Rows from expert 8 of block 6 of the audio encoder, named by matrix and row number. Rows with one number belong to one neuron. Each number is 500 + 50 x the weight over its row's rms, rounded and kept within 0 to 999. All counts start at 0. Numbers have three digits each.
# up: expert up (encoder.blocks.6.mlp.up, 16x128x128), inputs 0-63
# down: expert down (encoder.blocks.6.mlp.down, 16x128x128, transposed), outputs 0-63
up.15:481475500488473497564499592575505492454481409500493493491483399495458494503496514500581490495475491497486511411511498473493810500500478532458438507523494626500498463441541462487496545501501497
down.15:501500531496529500657506496500520497599547621503480500502493487538605486509477503523501506561403501486517456458500491503501426459500545520540499490500516508497469500500501682515516440361571499
up.16:442538477613348468494450494427527441558470469499487469448446493505500508483495507495500500458491431432481518502485407491568479503502501588494538499486473494505503497488426500490502446483548432
down.16:530472608257523500506503506513455500560506584421497467558452515495499438514524493489501492507497500499492504637548503518490527447490605436499504537500514487378500507496591440491568498500558518
up.17:500492500500513541525499500483500474500500474500525579432500462500500306484586500683500625500500500572500263558500500429500490500585554497500728484500587500500592500498500500605450527500475543
down.17:506501645525512491532504502321489476500500503501486504495498499514508500499490471515500467490482490506507675526514506500499488467652487481444458487505518509500501491510400510500452566499503500
up.18:500503503605465516500500564466302736514476505500496499500655500499501519497502509318498506497501401442514501492489504501492512490474500511502514511500500500501500500518626480500484499498501503
down.18:520570500480502494501501500600506495500602497433493529431499267499498482459780506510529407466504508471532495482484500488506516456470463500572523501500502540513504482541401497574545517497503602
up.19:491504498433501502499502495499542499500453498490540500505490501513447406512500499486489549499509500513504499500505503520484515502846500507501501499484500481500483500501497493443500501499556500
down.19:499497489501499448500521576672358499519582522499538500488409502460503501506677489500500510481469491503479502522528564500491500478367512510505491498501500538509522503499496439489524544498497501
up.20:500472402528491529487502555521709450504500478357543498499491505509498435500500474483498462509498505498505445445513521431473500481489510380387508458482489500514419500473545493506496593497457546
down.20:500492491366560532502511498501383493499507517500522485376504504500493575503524501503447492493500506473538513492528595498527368475467484502515493496500495488495505496541497496555499500550537514
up.21:498535499532518522488501484504495509519587518492444501503670515495525519508505468511471503579494501552435461474504517575501483535497505501500483267486530502534474499497524500520503499503400597
down.21:481441530531502528486507524506500539407463455498500539490486509500435498376667501503473476381533525501453500552510500499505483491500639565442549561486498517420500498545476537501507510499498419
up.22:564506496511485499542501336482499431498502548500576500498501517500493503530493523430580460502504474507500490499578519687500500501497499506500498535440495502462502487505512476501485500572604494
down.22:490468500532562496484501493551508488495493524462331499332504439508492419515515514667500498500492528445489465499444490500488499521586529532504490624453691500504498501483501494499496480532547526
up.23:520440511520568498462477490502496500445436483471501500505506502526500451498511488468512511495479492491515426470493501500415449493462444500498460507507465550535500491495522500500512504524498494
down.23:502502501503506479532421513500501516492465496497485497513491518504506438498496463500514716501504612289466513499510519431496478501375515496575521502471512532497490489498512498485506516515406516
up.24:732501376514503504498496484461500474506501501518505499513485861499517500500519452496546503489498509503622500500504500478500500497500492499483496492479502523504501495500507555500490503502483497
down.24:500600507501603499506482476496476497539511680500444492468514433613424586506596513468610472500500501544512557554500504497497550500444562497397613500495499529500545502510555494480434629488403445
up.25:501487579505479438491492501500650502498485490531481476569508504499486552489435436433501492544501504749301491550495360554501504500511472443469543497481510500494500456608456499563532518508461500
down.25:501513508499498516443480466460485511501451503493485500470579503584575507495428500505515498487499454215521485385505578455500407494575501531554503340510503487449500500496585490456530536465495541
up.26:497529500490514522517521485450480499400481406498503504500500556505553455497455501489460502504478502871500345477501525476546495626500491510460505506541478457464487500500438449535604492477464500
down.26:501480497486493485485459492519505500528529636469503500515509488493464501521520521494503533503527528236504631551514494497469493499521514436480532521488515507533501488473498525496512564517490454
up.27:505462521425503425515466608443489493523500464506500487488516533468471511504423515464556548547454500529488385452488476526500500500497458552500497528482584491440500512488549515503539523489563532
down.27:531557424689445507482488434519457500497512511500500473509496524504477471497527504500463498518600485507525600500504568517498501497488477506467471442503442446499506500500502502496454460585499491
up.28:480495495502522552536506571488512674517827496501498483492448490503496506480492490517504500605459500504551662500501499480458492402500500489491500454498501442500475507498395506531500494537426501
down.28:507495536483516498501532470496464503623506494508495481522497496479422572527509505499498500500585495478439504500491508735530524548554416498495500535546504482584500506498503508716498436526513502
up.29:561460501482501497431470512502464488555509637546506494616403577548500526490474498470498500486498689470500497500498500522548500510497493465481493492495500490500533485477492500508512438518534561
down.29:483496540484500490507486500465499419499469507363511495503583507445492500515509506662595497486503488428437566722500472558526406502502514464500496589544494574507483499496506483459500494603498466
up.30:494500515500517492500506537490441468716503503698506420394452428505480501501541510485500534547518567482501500485492493483512500492499475489555513535511500477505500490500403549510500607501433479
down.30:512444532506502364525516500461503501251490500491490520438481500474423503414500499456500525493451501508523491366457580495417530493532448498588500496496433497682500525468502500504533483515501544
up.31:391503663538488502505502549433497502360525434495636519500498467500513549410501508596500504481546474690534504497507567465365436487512509447500471572510501395472446484504495487515546504499506565
down.31:434469497500479499524505493412506504468500506433550601473518485499512502466501427519500476493495506388281500502582405498500483544566501508500476431499470500499513439502502502508358500519500504
up.32:542501469501419503548500499481455518315497455427502499536508500519399463466609504525496467505500524595596475543489515516493492496502500513371505523499500512495514474492576458504489404500515547
down.32:530533474501521490502462500159503501543510498500501558391481508484510495502454535497499513506517618309484507552499517492489455492521468500500502498513499369504494495522387517491511503482493590
up.33:501490482498508499482405502478503530500551534451534500533498518498460355497322489499494517483504675458489503507505556500524500485485497500492545486523583502492511567444500455501491560492356473
down.33:492480519493443479459519477525495483604525578524512497494486509500499523519499545527508473506485388531498496424505461486530542549506500475547337500514359500505530470497514460515491500558498554
up.34:500500650551489493523385500500579500503502500491500500506501524487509499425497605500500454500500500500500518599507509397465448641500500408500500489535644500499500502431480553596500587500427590
down.34:541500498499495534499545507503479472540482522499500465348467492500445504501493507397496540488508537616494509496613499472499563514544690515469500499576526378492500456495596493399475461503508522
up.35:500500500500500572500500500500500500507500500500500500500500500537500500420500500500500473500500500500500500500500500278494500500500491377500517423555500367500500500630500500500500500472500500
down.35:501397517515572513500498480545499498501520535496504490394587501595491498500528497449449488499500478462516501461505563501501482501439475501487499420499494564513500488542523486494502492509508494
up.36:539486454500542500506494502499437509496514541464485499500522500502500500530454447491466702499511515531519426584477472625609507584508503495499505496500509596500495348501499520532360534503496450
down.36:478483497502500509476504492501499502499505498536499490502487629498503488491496552531501459499502500511416638343534500479363475553506472495626436553502485502499557506435541524482506505490446503
up.37:498501494499503501500500577528552499501526496493540496508498499498500497524511500499514477509504497501497331511499494438494899457497569521499501496500499500498499502500533486498499519519499515
down.37:510533496497500473508527502563495500542499479504491500491466502495537505497496569469435515500501472436505482393519606459479497532327425488500495446503465524497520492556489510563568514489504553
up.38:495526492595530492490500531422500499453528508413580476437501498519500440501499497596748500503494506481503548492479472492488492504519509519507494461471603507480500532673472470500439595514484501
down.38:515468501496533570488581482498496503534500508497463523491499536496498538500499556496406496502500498592502501547434498477501473502506502503472486526499496545416498496478494486490483493503511495
up.39:497492513502596538509543510512557489445501500447563501475486473511463424499474503426470530491501528484500507517422498500632397500477538503500576476420511505547466499525519564553536520494512546
down.39:492439499450460500500500640545492446380484578496360453503500497511507496478507511502715499493521509500483503501498498500498559501335507502594478478500484465493529499508494485500500525499484554
up.40:467579502480499529454480497495500504498621495396553482500488619496502465469491513497497508510721499389500560469495490511491500323449497495492510498438503408504395504503559474496499480491350502
down.40:536457502498499492507564503509456398591328471504470515570490366500494505531472498500494499485486484620500476549515502515500422658562573411490497451500500594490615501499533476500501507389511504
up.41:495504481471580482499500501498810581491482516551512501615419507500498500511496571516562437451592500622388509507503501499537518497527480497609542511508497511522513512494602433502438498417453473
down.41:545494507480500503507494500486119500491505495471518559406520500496482530494487500437584505506500438491501502532440501477596562497493531522497512502533474428505505504502506501517501486498513484
up.42:517451484499532497538498506450502493468485462597502454468537500501495554509500498494674469499512475470503549498574493487500385450515499555554490647457487500522510483513501499412498525479338499
down.42:507561501431500501495500500500505494498526519494497541566430499488532468534500486500495500499539501705482498492498445478505496557484561371504550440504489471500499549501500490575476390531509521
up.43:500500500500500500500500500500500500500500494500500500500500500500500500500500500500500500500454430507426501500500500500357515479500500500500500500500500500500500500528477500500500184532500500
down.43:511687504498722501394525716523502499502428417563499505492493499501518499500501477501499500492397475432433506488404592476503446516489417499506507515501525556502499497500498578500510501420507499
up.44:498462500499363519500445531556376541370539543469520580492441499553576446540484526494382502511408498557468504500540505537486499500500501566455495615464482455492497502561641494502500501497492456
down.44:442503472500489489501579500511532507511511499516570525684630501458497489525500526668543412502513458545501499600500558584453561507584464490558510490490490494549425435418404500502494542513470636
up.45:500500500500500500500500500515507486484500500500500500380500500500500500448500500500500500500195500500500501500500500500264500500500500501500500505500500181500500500519492500500500499500500543
down.45:503556500493588490613539498557470533533504490499577455507632504500573500507500500500497522438486497299499477444489539495379500351449499502475496587507280521524500503487496500537503500499505500
up.46:499487449437493502484515467400500501513519504499504386511451496459497346501389403500475484457497500469505574574478528622496495455524451480496357611517504657554586500503646493468474362512478499
down.46:520515501500523529493500497499487500514467399382512504251568498486501505499460500512490463481518466501501381472494500419502527517500509486498567512503511500348444467499488569500532569514657503
up.47:501500500500500500503500548500544530490500487500599500493347500500501500500500500504500500454500501447499500500491500396458487500496500489500629489500500501518500500500521505423502500500488716
down.47:515405449485403534512504503554503490504463500429435387500518460498499501500489478496510606500503494453431467502499512477503487592419506466501508503504501498500501500464689531531505496499466485
up.48:512490500500556500525500500502589421500500407500500500500500645602500500501500406477602609500500500577463468500500500500324499500500500500500500500500430500500500501493500499500491363500402501
down.48:294387493489500476499496482500576494506443490500501486578496498503482472500462492496538680489485500511509439324517508501494601492526392491462509496502504435480495486503509500450505512643496459
up.49:547499502477563469500504501404533520297554657519563500497555506516503561504486499494393487505488500566492513532536500505508461516433492560494499426479568406513460463497488503501551465499608517
down.49:502478500441561495496493519492496500487430505500493530475513507529382482437548530496503487518476417515491526480511565485493497302485500528569501381490520496522480466524469467314459496501490502
up.50:510499511490572502510473410497364500568478319501545500488500517499470461503544500401467499495438385511493524503553513473449487477396500417499493503504556518494497468612541487477552473491500637
down.50:532503523493500605498584483507486500668506499401500505509498660501523485501513500510500464510531372497498504499489481376473585622507481487500417503500481528501498502493492500591510502506468505
up.51:482408516413515518502502479593427503488434500451524495498508502500503516504631494500564499499496357512441535508504500500362504555508506500484537609527444686511501490508665500550488426488452400
down.51:461691505499501510490457501562607539475539452392673432652508479547485488499501515511498470446512568591421507556484424616527584505477497571540489500500475500505546513512436559510528500487503499
up.52:526501491464506514505501490499560495401465574520532498535441498516497487582469506513500501529492366493497653501433509495541500404514500478542502574459491499507539468590341557498460500480451481
down.52:500354501531465522516491403338480461569509440484423500510520501410380531473563506500521506587544502544491504495578408610499517493539453504519465541497500509570463473408613503539481509433443504
up.53:500444457488570508499503501474502482408499397459496500504493455513523494499522499740503444510518509540508504501542500503500388493534466467498425478496555541505500522452492471489518449493374509
down.53:506508456506560502452562519501496549492515473498457500323524546507523575491500514467519545512649500498466502569494586462532499458502467506502488500498504524495511501501540491695505502472480510
up.54:501495488603563522500533528416504498492530526449619456481499481510498477510522557499496462494466447678496499474502584463419551464494510590500500558523457514510488334514488481494499293449428499
down.54:478512516487286506508544500504532621432542499508497498498352541497520521494484500508539497410507561274507500500460515398500499509502436495489499429500526453382489478505498508564542419500485502
up.55:500500577436500489560500519503503500481500466500460493443500498500500500500500500518503500501314500498500500567500500500417500500500500499500500500500498493500501521500498500500505488500492500
down.55:529499494495492497505480470550669500501499503500500499551468499501613449499501388468418583492493501491500506484510512500497416496500523500499604547510501517616571503477504500495545500391561497
up.56:483501510493549500435480439457501482492458369495460503517497460505521414498454510554397492488489515511490516500552500507463337516490500561490613471500560523496494523517469501406503541500361548
down.56:454601500501616497520418510454595497482501506501531508506505498639475493484499483458510461507442559515572485476537491587525510667592477532448492560498514501505509528488481500557486500488499399
up.57:500500555500500487500500527500500500480580424500500500500500500500500500253384500500500500500500511500569495564495500500398648500500500500394790500506522552500465500500500482500500500526405519
down.57:507495509496508474503499505514509502588494467504500499490248494545676500500372496504500586499500499501499500526511552500500450500488505502497667500480532359490492494567501523500495549500502500
up.58:487431567477604461494512417502468484366484417411519500491501486500495501545500505504569496482495456523449534491517471561480500508499500500511499498593503660510473375506637458502514432500583501
down.58:501536388493505493500434520472500514504507490500460500499508479494510578521583433497476713500499488414432495403467494479597334499482505480514403490510499553499493500511509480492550459483460500
up.59:504532500430500500498383501484494534362488349487500504500628479564637504435496500509503512500571492692469480476497502546498499485500500558537461500503626501501499500481504500503444502527378463
down.59:504512423500501495504580474626519498500532611665473416510523512456501486523490502444516495359485459451476504503532500505490509500492502517505541486500403499499388496505553500660686471442501502
up.60:441543520444492455523520534449472498466578582520524537498462500517511478501501515476518652565485502795498427500527449495344495490432500538502494529494503497454510503461463494500482479477510493
down.60:627496428508413502500581516569437500496497616489495480489498528479454497496502493489505501500445501477485451492554530441513500500607506493507503516508515500559494480499465479574566580477476426
up.61:443381588423542451487500495501505377502540422463594526508580530570489552394510491500512475500504494502500506511497505403451542380416486503568601498476528511493496498531500472501547524432499488
down.61:513475503523473497498558498547548480572538379511484499382369449500462614501498519525459510475518499580507500392348499500472499452488506496497486427506500551500505507505336500406500475500452411
up.62:442545499499581501546508500514507553500493479513565503644494497527537503507512599512470541529480463455534449446535467508519471476518329468506495502509501498503596419508500497491502469502504500
down.62:529493530477585516503476540515500539504479529500441567434419497447563529483478477438493532505373457513574517492461453437559469500487514499402540511502501496500512540501509510510468355517575510
up.63:528496510371571501503509436497555500424421506501499503501500464501537459479522536509501565522501501496490497500497512500493436468503500501417523579502418499481514509500552514524503769547619533
down.63:466540514461511425499500501518496756493539501536512451355402506502497471495429526372490487459480512465484422542464500504489498508499517500524495452495564478488528459639494500504506435534442499
up.64:586500500499400518536508500500500538501500274500500502500500528500500439500450500500502498500500500500556469647500567459500501482500535408500576500500500497506510500500486500428500500500434488
down.64:507524491473611462377501724499524502462500501504494501502478500506562622512454500499601519424489336501465415498496478494500505499499505500601588430500512573500485500496524501500617547504511592
up.65:503468511690484484496496649488486484500509493501500500561487502659494652500521506477493465500491520494434510498503500493510545496500501426691501464509500434500485500485516510496406460502483490
down.65:500497547505405508696505370629500550495511371428506465487514560483500490447388516496424494499500500505506571506504500499490483560498483491424609508500597495499491669485489509500501521452475390
up.66:491590505475539509544493500292447450512428546520422490467501502489445502480530497482513357529512501427535420486523501497504570542535494501498429507581447497476510485500592315459608520498548490
down.66:463484503500445473505380500400503461426499487496554556543616485519455534517500486488476511500271384549526502508498495454519494598500517510545500479424468501492448536599512489449480425636497463
up.67:475496481495421436515483499305452495503463505502513560496518368415490501499495539503520494495568500618639521496484482445489518479518500498402497500651515524476547536572434509496415513496506500
down.67:489499509498497531346523438499381552500545502469498503396543504612495470494614500505537490508491581434523462509468506500519488494501499522505440508500605515516486503501515433501501517494491510
up.68:572350488489502516498502458489498554500491508531472494370511500386465626555501496496455472427427601485510496477499500420503500491669500502514488502498507557439510489421527510501436500501500561
down.68:473715505519492650511465475427483458498500505414564501500500509500500491376443501468460500556494497527627500556521511532502518486441453521351493558502498437503533625545575572500516506496491500
up.69:502487471498496462546415399513416444508608409517331465469521523508490497273501484627527493490508512499505540499501582512444528509508479491499510496526502367497491496504494484479525490500478501
down.69:500500501645492469539508518502502361491501546500637492491430440502501521513500471470504513446505493485496481610518545427538556515501492453497508434500500432506504459504517568515532505510541500
up.70:434374503492500502473475501502497514501377472523554468456479391515389487524500464501558487497504501498503619500498518470616425496532503506483499561500485495542638492502408493501506753504504491
down.70:500619495509564455502521502478549417487578501458506491469477499545537495493496504438440453542637483500499477501418515497378642580464491502495482500497632497497362542566483443474500495500486500
up.71:539474386472491497499476635501401492480495564504561498609504501460516500476574505534395470494469503501570510509525498492511509502411556517514500606482540403610505433455560500505499538501506639
down.71:493507549506499434527378486499714515443655489487422534472386491500499499526547510497500514517671517560498485459497448495478509636497507551500499524502568499480487490520501498500533502502479491
up.72:551503640493446499490522498509596502521492494467461467455391500484543512451549500496504512467395500591494492384513518499476507474500500502500501507404477501506505455522439503498509416504500520
down.72:645505501508492492492575500617500433498479504469677508578550489506468505510551479489497477501496500516495561502495506602427532542574585498500566495594501525498485507496502501530573444526495517
up.73:490500500540489500533500500499549500407500500501522498500565592502500436500124500500500500478384500502509456500500506514500500500500500370504548513499530445516500501500499341517610399499500500
down.73:499360454543500500493507492458557494493490474495492491513527542493398539472498503527492515462506493564435499511547303548500579499534540512517484476469493565497499505474495504519500484486666499
up.74:500500500134500500500500500500500500500500500644500509500500500500500497537564500500500500516500500468500501503500500372520500643540500500500500500500671321500500500479500500500500508500520500
down.74:514503500500546500505495508598499500500502496496476497491466500500580615506484507510498510501463488458496486510491553437506304508415469500507510503506501568483522456499504505499500499303500569
up.75:511519664558483563462501557500532479514492435494499542529502510404544486589505473542485499500520501476482435538506393533553501538593493500388491627500490459564495606519493456521492476502594509
down.75:504490424442481390503493349479507540522585442565439500565484548497500486513418471457561418502595370473489514500497496444529517537470501548499501414527491492501513503501457559390529487469506316
up.76:508456499563499537509562501510553502544494446457503505455501529497525500500563501500507515428519495500565499497501448496503500499502565500394497496504485508471500586503499547336412586510496369
down.76:597467499416406506489497449459431501457441492569499553502477492437500529563487608498500423501464473568519546513453566625504484471494514445503497622574484448517501499476503501540521499507508494
up.77:498584450501469502493404530485607451493526568436503471532508556581488500478585516489504501505574502242453485499452501431508413547452493489492490508500565434491494569490507484460494593501469480
down.77:500491388500504535489486482500500506500451471496516519391501496495500499510504504417484500451453405516481500499481536499501512502384510500587511498481506387506500484570497467428517433494485505
up.78:434500498504464500500557500500500500431500500500500500500448500495500483450473500500500497500500511500500505500500503500500500525599500501508599500500559417501500554500688524505500497500516506
down.78:500483461515460565490577466458474462500500577498494489488578497435369553502514500509592469541597504639481601548579450501458610577593612530548490483514499507528449491412489433490484418443497468
up.79:499510527500500492468504515501511501467511489394524500493509526494483499509500501469481670561475513496499498499508492606619471546507504501485459387480508503525503499626493478499517481489499500
down.79:484501491676496501526490490506513488585464575496476491500492500485488490466559486517499427446529471477503499482535474500477500468566503500549458817507506543506503513501733506499487510496478506
up.80:497681500364500507500500412621515500613582499500500501406520500500480501500491433492500500500500500429503444500500437500495500556498484505380651448587529270501500501500474497506499658500500488
down.80:504497512502500546501517493462520502480496505500499486512511496602592500495504497500496500455491494504511492500500721497464497388448488323498491500483498425518523503489462506467500598496515512
up.81:507318481573498449500469524488497383391500554521577478453539566553530477527536502514545458232462507568501488569564496509499500500497500499479490479500507522513515558536681506463527607493498492
down.81:428533491507565500507511472450499573501558439491468504577417509402522598500480500503475555639490510611508421502492530426463518608491465501475614730514498477488526485514476483500540504526451637
up.82:450502495495600444433504502560481518531510580512473455590507493497512505502501497549500466496499535500493611501506461437281591524500506518394522419500415500420494500458574499497501534575487549
down.82:495503531499500500502359501160522549480494408567500498508557498501392502490481495498507561511489499524494506502544491571525501502592501503502504459500547457552524503513502558511501386500492491
up.83:517509498505540472499525482483500524500501517454453500565521482502621329509500506492582500506274500448482502537445500478498480613516435552582504431503497546503499504450495486502463503458501501
down.83:510457563619502488518388515292492465492502596492520458544549475505436488454499498504590503511496503518454501513590466428503512508495485480506497520484500481465445505476475498471502496612566339
up.84:497505484486497487500500539500499500500502500500508500510539462523500500456645500503496500500400500500514506502504523509503581500459522493638704500467522501503500497451513492502501490500500396
down.84:506522497495499475494510504612519488524579493501504490428413271501493512504503498499467573507500515453498500566488504447485525501499531499500543330440500497500513498559509510518494500456524508
up.85:551500617500402500500514500423500496500495579500519450500533446518482467500469498338535512500545515434500487495500624270500526514500572500500500500500491501441500440639498500486485376500526499
down.85:506485506493543341510451498532476469499513447469136704492486527504507462474524473510517499488534489500459603483534480495495603521534491504500507513506501499470512500358496505528495503458522491
up.86:557500500477579500550500500500572347500500500500500500500500500500500500500500500500448425486500500529534326500500500500378500500500499500441500515500500500500500500500538500500500376500500535
down.86:499398482491598472488485504499598500499487513500519500490456499506509500502501481501501543521418428437549492534486585230483372500688513412498512515454524500504490514499499517529580521489500524
up.87:571500488500557500500500492469497512476462504380495500500442493537510516500499539505500500500477500525497499623617552458478501492531500409500507499499499500500500548455500500475505380500507500
down.87:554521520500504489475500538482476501518500434500500495501575511453556535484499503499427497510499515464532500550374482568500466462478495352528519499488500511496500435464478544514508490499504509
up.88:503501497500501424500500501503550484504500334285503495493499500501497503497501503504500503501499584606660499500504500389587543498503500344499649491498499412500500500505492356461496499487454496
down.88:495493403457670492468671480504495539500475496501510500609500505448496534488648528499499477493478496503619500527511533463495501580526492500500537500500514515491496498494475501500563500443594426
up.89:399508547497522520498598470514518656500504534509489568549512492501469495498455470506420490500455519500502473548523483501566373507473502491429455500500448553495501497498487501574465502497499500
down.89:511490496500484449505499475497502477493503491442498502447529495521536483448568527476498500500422371514504503485508489519419524452499560500501513445560443442512415500505525499491500476598501503
up.90:378438486489498501511595524507503411468604559499497501498500464542496536500487499502397504512532537610494499510627514490503687496481499473501528515482483567502480556633499501502509505500457501
down.90:528527520409494530478450506473515529512492499499490445527425492500507480505406470497511486526496500317490501495494508482528501505581495503528529434501500487489476505490474520463500500501598502
up.91:498495522426500565501498500473500505500449608500488495503486520463561461517388504466503500437499646517493498524521474515506471550503502498543497572456426682507500488531486500449437499511513532
down.91:500525470423503514457492499504500361506497519498500530685502537501539499453502541457530499493506447518623490331485500502526464418500492500512502608490491496478500623390607651510483501528554489
up.92:476491492567585497536512494493516499464481539503547441385508509666453627468515496500519520386483500484497565514471507500499455401463525457512509543531504488500469496500499503487461517470503332
down.92:501501481500494525430502517460489451499521482388258494468513505501498406517498500500524516443503519499539539498501507394494608587493577532416498502503569283494500497533518581491488567493496462
up.93:500406496499596442456425559499493504497486586498564512501560508505466505457498500500600469477510433465506454507477494520500498499501480321418564792503506514465527415532616413490539530498544451
down.93:500532499426468557490485498566501471496439501453557483470472502507541500450526501493410500476478503510472501555538572479496478495486493486501497120502500501492497592509493500544512571458516529
up.94:500500500500500500492500500478500500500500488502530500500505500569500500500500500515501500500476461509454500373559500500420500500506458246500629500500497415536503518500500513500502347500500500
down.94:494477474601418503490498497497491492500474536500504501502553492431381540453545392533626435564560505497491546512533466525527551536596595527527510446498550558531472497305500500518408490419493486
up.95:441507507398500501512469504502491500500486525514476515573493500475499508500496499498443706499505500500481504506501498500491504497417499500487553500498468502484509505567502500558502458494445340
down.95:529469504566501467498504511307501470499500467501499482194481512389501500520457498495501441499487496484503507482508485467470633459506507468498503515536506550499383478503491468378514560497555520
up.96:440500501386499505490492500504514501500501574470526470739403424504496497500487512459471494512496474488412540499471528500504501400500478512491465544501568789499499403498575498492532601470502531
down.96:530464513512505501491505406518487505476497339507503548209526490543536499497476509522497431454500502547528479483486505508462558522494559485477459494500536432506495528496509499507608378623518495
up.97:466513581500510357494514525486518503492502496500495523564517502488504506462496534512489457483501499544500516498460550496506578483527479480500569494497583587501501509502501500487581430573495550
down.97:637530433471494500507506500474489408548607501466494533481484498584466498494471456493502602525415493475544523460461492515480502503512550651477380488554499500515435450534572513509399520421495518
up.98:516508463501501501524501499503494504513499495505509480336485441487461553498509500514503491429485500501479533488500515542507510567498499465501492442513502424495497485491393587494459507501473487
down.98:500502505524479523511577583412498544501446646509598499464500495500491505425491502530455531505495495482536488497509500374484507479497622307560494512519620512514494500499465541492521499495510513
up.99:499500486507504574500500595507527470461500496498626500559602500486495479500491500532500500503501570506507458542502499528581497694523500532500557488500500492491507513498454725502448543501500503
down.99:482519506501501527492498574491499502501489548509501419376525498439536512500500487494501402577496458510494504447637511415510528470500555512507509493498458499478525500497498504524238494507478496
up.100:504503535492508551506489497443556501514499506509500600500707498405531500492502466500500486494526500503496509538488518494488523416497491509449487289500324502477481549500463518498530500488528500
down.100:513602537498499503504395457370476501565501345506524603470507498502517501496405500498496521500554501511498488485498500505497497505502539425416489436497521578521505500510501530505365478521418501
up.101:438500500500500500500500500507502448502500498621500485500500500492500862500501500500500500500517499500500500500500500252420501500500502473500501498500500500500500500500502477500527500403498500
down.101:499501502493562497512504517582560746501471494354500502356369503519566341497503499502500499506482484490501417478500497494500454495377475486505509483482498451520500502500500494495520507495509593
up.102:502582548473500489546435424448415500559472335490514494498467492509494586510488503513465507500500504513501577494521489499523500581482533500524492492587501591500504500490499421504488599541498497
down.102:492500472470550491502573514500371584522528388489558499507546494395514500527499451502451371500500500505559498512515488499482601497499550500502504536591516499528503511517455483316498500491508501
up.103:500501509586451497500610490486503500502533500533500556478494514464510491464317496701503484371423549565574530534499491506505531452500503510499507646700493500506493500492482504497352522500461500
down.103:500497502339494471491455500491478500579507464418437492537493509516550500497499503507533455499516478496542509473488500501500506516560494406499487498455476537497466502418648461563558475517572511
up.104:500500478489500500745500500500500500500500526522500501494501500500500317500500500500500500500500500646500500500495479500501500550573500447349500399500500198500495500480500360500500500500500500
down.104:492505502518510502490469517501502499500514675499466494509524498507446491501473475510493507494485499497493503522521500499503490500499524500522501499501610501502529499494509495453500502518546376
up.105:475502506572500514506479549499502529455592426499510483500509500537447500497500490563482495427448500589496415537425524422478535448495503505414547474510732447550424524500527491453551487628500507
down.105:498525507506500559503492491485501555558514463449522491518539501586505439502483498502498506500573479362493443500643502502498496493505513516497473513558500482443488500508493516502515485580501509
up.106:500500500500476500500576503419579511500502454500500384500500486515500500500500500516500497481500566500432546488453481500221500454500500500456499500542512501500449543500532500500334494500410491
down.106:513506496514567521506496494375496503508479479496526557563503495521509504519487490485492604491435480532510346528534491491613475499499567502393495502470512633499500510501500533465459444500533500
up.107:465500537728494502521509499591523518479499545508524517544531386479523504495419495551479498538394476506482479519524511501500497530535476479490503498538490500488471523662497503549503493492345512
down.107:498500497475551475500396502502462500547524438438464462517511496501503501512663495414553457477497498489521497432379399498561499505499501507590496529472455516511636464426505505518494468427474495
up.108:545500500654500500500500310500500500500504493550500500501500500500493500500500500501500500500430501500500500500500500242272531500500500559500500500500500455500500500500498500500501433500393500
down.108:496500507509677475504490494501524512438552540500504515501500516552500223502531467487453500485493510494500503482526539430503450493369482499501467499478496450543495511598487475504530493502523501
up.109:498574448386545516487487530509454500527403493422511501503537500545503496380519494489527495497500497406500504645438541505406661488488499608469500578461552618456507500502484531500515525595500524
down.109:508457517488482454508557501507324484488603542499493493485500496500500490500501497500529499504489512505618485483496527504494486514505467500582456212491500518492498500644502477439484519562503507
up.110:500513569508500490520505579466490546548545462501494502473580485501490527464490421501492587518510490546423463634550570619508513500405555450504453500459463497486500496506520554502503504494474505
down.110:554520510497472492443497523500556501629500467468515560496308524555509364507678499433484498491500500500556502505497500490510437483500470602484494545498510494500500439509451544474494495519468481
up.111:425489573510527548501500500499500534504269503549499445500391503500496500499500490500500498550486456530591393504513517588500516502500501498350493553500510494389497502494462492348501500501500498
down.111:530499435513498479526500599501500489401595514494504512339500501495526488470498499544494556454556537496549501430486501467476458434514523504484465503451497500713501508499554500553500502505500549
up.112:468479474503498522412430500477503462499499501486506525501510471500483499499500501500515479505583492500485476500496733385497434500447500561500489497507502471505500489486501504501640524478659547
down.112:499500494499501503511509492459521437500499497498533500378509510494490431502515483431295503462489507466526429484506500504496473412463426501383503479504509413499526482519501513484501377569485464